Rows from block 4 of the text decoder, named by matrix and row number. Each number is 200 + 30 x the weight over its row's rms, rounded and kept within 0 to 999. All counts start at 0. After the name is the row's rms in percent of the matrix's.
# v: attention value (decoder.blocks.4.attn.v.weight, 64x128), inputs 0-127
v.44,103,223,218,219,145,213,246,219,167,195,188,195,218,189,189,246,204,195,199,154,167,183,199,140,194,164,170,179,238,219,168,181,245,206,252,216,189,235,208,230,231,159,144,225,213,200,163,172,167,207,194,227,168,218,181,222,127,189,221,229,167,236,125,168,253,233,233,253,223,159,186,183,230,192,222,215,179,225,222,183,234,142,220,261,189,187,195,188,128,184,231,224,175,182,166,196,199,122,211,173,201,192,212,190,204,204,166,174,179,195,245,193,229,212,237,209,197,224,237,232,191,204,239,244,203,230,163,189,188
v.45,105,262,244,154,156,235,213,196,188,204,182,212,254,227,164,224,169,269,184,172,197,176,189,186,191,149,207,245,196,187,165,242,236,214,152,202,246,245,194,199,185,162,202,160,158,231,124,215,173,247,213,215,193,239,181,163,193,165,212,226,218,232,175,230,234,228,180,209,216,167,217,243,221,148,170,217,175,242,168,187,218,175,237,176,210,198,161,254,226,161,215,211,220,158,186,204,174,209,258,142,189,179,187,175,267,185,192,171,220,196,183,205,191,205,183,198,207,226,213,222,180,173,187,196,197,164,216,198,266
v.46,090,207,204,194,261,148,232,190,180,203,168,258,208,209,196,189,153,202,221,179,243,183,250,184,157,209,251,222,210,223,176,174,211,166,187,196,183,249,232,197,191,230,218,181,201,214,224,228,180,192,236,199,224,150,250,182,191,195,198,216,147,143,199,229,219,217,217,149,242,168,202,243,200,200,204,246,173,178,228,203,184,185,212,142,202,229,170,215,206,205,222,231,176,206,119,236,268,157,172,175,216,180,218,121,211,201,145,192,198,193,209,226,216,154,142,182,187,200,168,234,220,174,201,172,247,215,203,264,180
v.47,103,240,214,213,238,207,207,189,147,177,243,201,179,168,196,141,222,197,209,226,205,237,246,165,205,182,198,196,193,222,206,185,235,170,184,120,196,218,120,255,191,165,169,158,183,204,240,251,237,225,239,155,238,144,187,159,187,197,195,201,181,187,160,163,170,189,189,204,215,204,205,173,239,183,218,212,257,211,185,206,200,175,167,197,208,254,188,174,176,202,291,162,175,193,129,225,209,184,193,240,190,235,212,199,240,219,141,210,224,227,146,234,203,198,187,242,237,188,221,209,193,189,234,191,196,187,208,190,232
v.48,107,218,200,167,236,183,230,242,176,208,190,232,181,197,174,213,213,171,209,235,215,221,169,96,155,196,188,149,195,192,202,158,251,188,237,141,187,223,172,269,208,233,181,197,207,181,161,224,195,210,283,127,183,180,183,162,218,202,225,180,203,177,175,209,202,134,176,195,250,180,215,195,195,222,202,235,205,228,224,201,212,152,165,234,228,211,221,188,178,231,239,152,191,225,193,192,231,165,233,198,184,197,190,206,198,185,152,209,262,218,212,171,155,247,243,208,177,213,235,149,226,217,213,219,211,218,162,223,221
v.49,108,212,215,206,218,147,168,200,209,275,186,232,184,146,171,144,187,198,242,244,204,232,190,208,155,217,164,182,172,229,172,144,213,195,201,154,231,239,212,190,186,213,212,155,172,174,181,213,259,146,205,221,212,160,244,141,171,226,216,238,182,185,206,212,197,201,216,113,228,208,214,217,176,220,191,171,180,215,223,209,187,217,205,245,235,208,238,141,177,199,211,195,148,234,171,188,197,153,250,205,221,189,191,214,243,184,144,244,192,260,206,177,187,213,238,191,202,165,203,180,238,205,243,216,239,192,168,224,174
v.50,100,205,137,209,150,169,232,156,218,143,205,184,208,209,184,212,150,178,154,158,163,220,202,227,164,215,214,207,202,196,181,236,179,207,231,258,223,209,216,139,182,231,249,150,171,227,208,199,186,183,184,204,206,273,129,224,165,216,239,220,162,196,195,212,182,216,245,193,180,209,196,165,223,204,253,184,201,201,148,183,224,226,213,206,238,177,202,194,206,210,198,185,227,184,174,158,212,216,229,238,239,167,191,233,198,244,201,278,154,214,229,178,229,159,176,193,160,202,209,217,214,279,173,162,220,205,240,210,163
v.51,083,197,179,217,205,186,217,205,191,149,241,178,204,212,184,190,166,142,179,203,212,237,212,181,148,221,231,154,136,219,221,178,230,205,193,190,167,230,108,206,194,224,201,217,223,211,188,223,182,169,227,194,169,179,127,217,186,184,246,218,218,197,214,172,227,172,202,232,166,217,243,193,179,201,247,229,260,169,153,236,190,229,175,180,267,211,170,224,199,212,220,173,227,223,236,197,229,145,220,202,199,258,215,188,192,192,134,181,171,222,264,169,170,246,154,238,194,209,252,211,227,207,182,184,208,190,218,146,185
v.52,090,197,151,208,201,180,177,190,250,180,168,209,194,244,177,180,202,177,197,218,202,192,176,156,139,238,190,164,181,227,252,210,177,203,200,187,212,202,191,217,188,198,177,233,239,152,233,237,208,241,249,151,222,187,227,269,218,164,217,203,202,192,175,181,217,224,227,202,200,168,180,265,204,169,170,171,179,185,239,157,190,176,200,209,132,183,208,145,208,188,228,215,181,233,116,172,221,211,195,175,133,246,257,230,209,239,173,185,231,185,253,197,154,189,227,185,178,237,217,231,228,197,251,199,220,230,192,248,174
v.53,099,169,200,199,191,197,161,205,213,163,186,167,181,189,177,174,217,248,227,198,182,195,172,234,190,212,201,239,227,197,190,211,196,243,173,252,257,159,231,159,227,160,219,162,243,184,219,158,201,200,208,230,181,226,206,228,238,192,193,200,242,201,175,228,211,205,206,180,193,243,177,202,164,230,157,186,190,147,214,153,177,224,194,227,121,193,220,157,191,219,184,229,188,209,208,185,191,216,208,199,192,204,237,235,271,237,244,214,230,181,225,209,158,151,263,85,167,189,220,248,205,146,212,224,236,175,199,234,179
v.54,102,213,148,227,190,228,197,176,220,192,175,261,239,219,208,218,194,118,201,181,198,224,206,180,194,182,202,214,198,160,178,169,211,205,187,202,176,227,133,152,229,262,177,168,177,183,222,210,160,222,192,231,208,164,195,258,161,202,208,259,221,208,216,198,202,229,196,228,174,193,233,226,217,232,239,237,178,185,232,252,213,228,141,254,150,217,160,216,195,224,189,186,239,212,221,211,166,193,227,163,255,166,209,201,186,140,182,201,151,228,207,188,256,175,199,201,155,168,158,183,201,213,184,224,219,162,252,167,145
v.55,098,239,212,234,175,215,180,197,124,176,189,165,209,196,170,187,191,226,180,166,246,203,224,172,232,182,197,218,195,219,226,206,257,187,203,224,143,179,158,202,166,154,249,171,223,147,197,213,231,248,226,206,173,194,210,256,215,183,231,163,212,201,169,157,237,197,231,206,201,197,161,182,230,234,221,193,215,208,206,218,173,210,173,264,227,254,171,166,180,211,247,180,245,188,187,180,274,184,204,225,196,176,176,222,224,164,201,198,209,141,181,247,162,186,252,142,206,208,178,227,231,155,192,236,196,211,150,159,247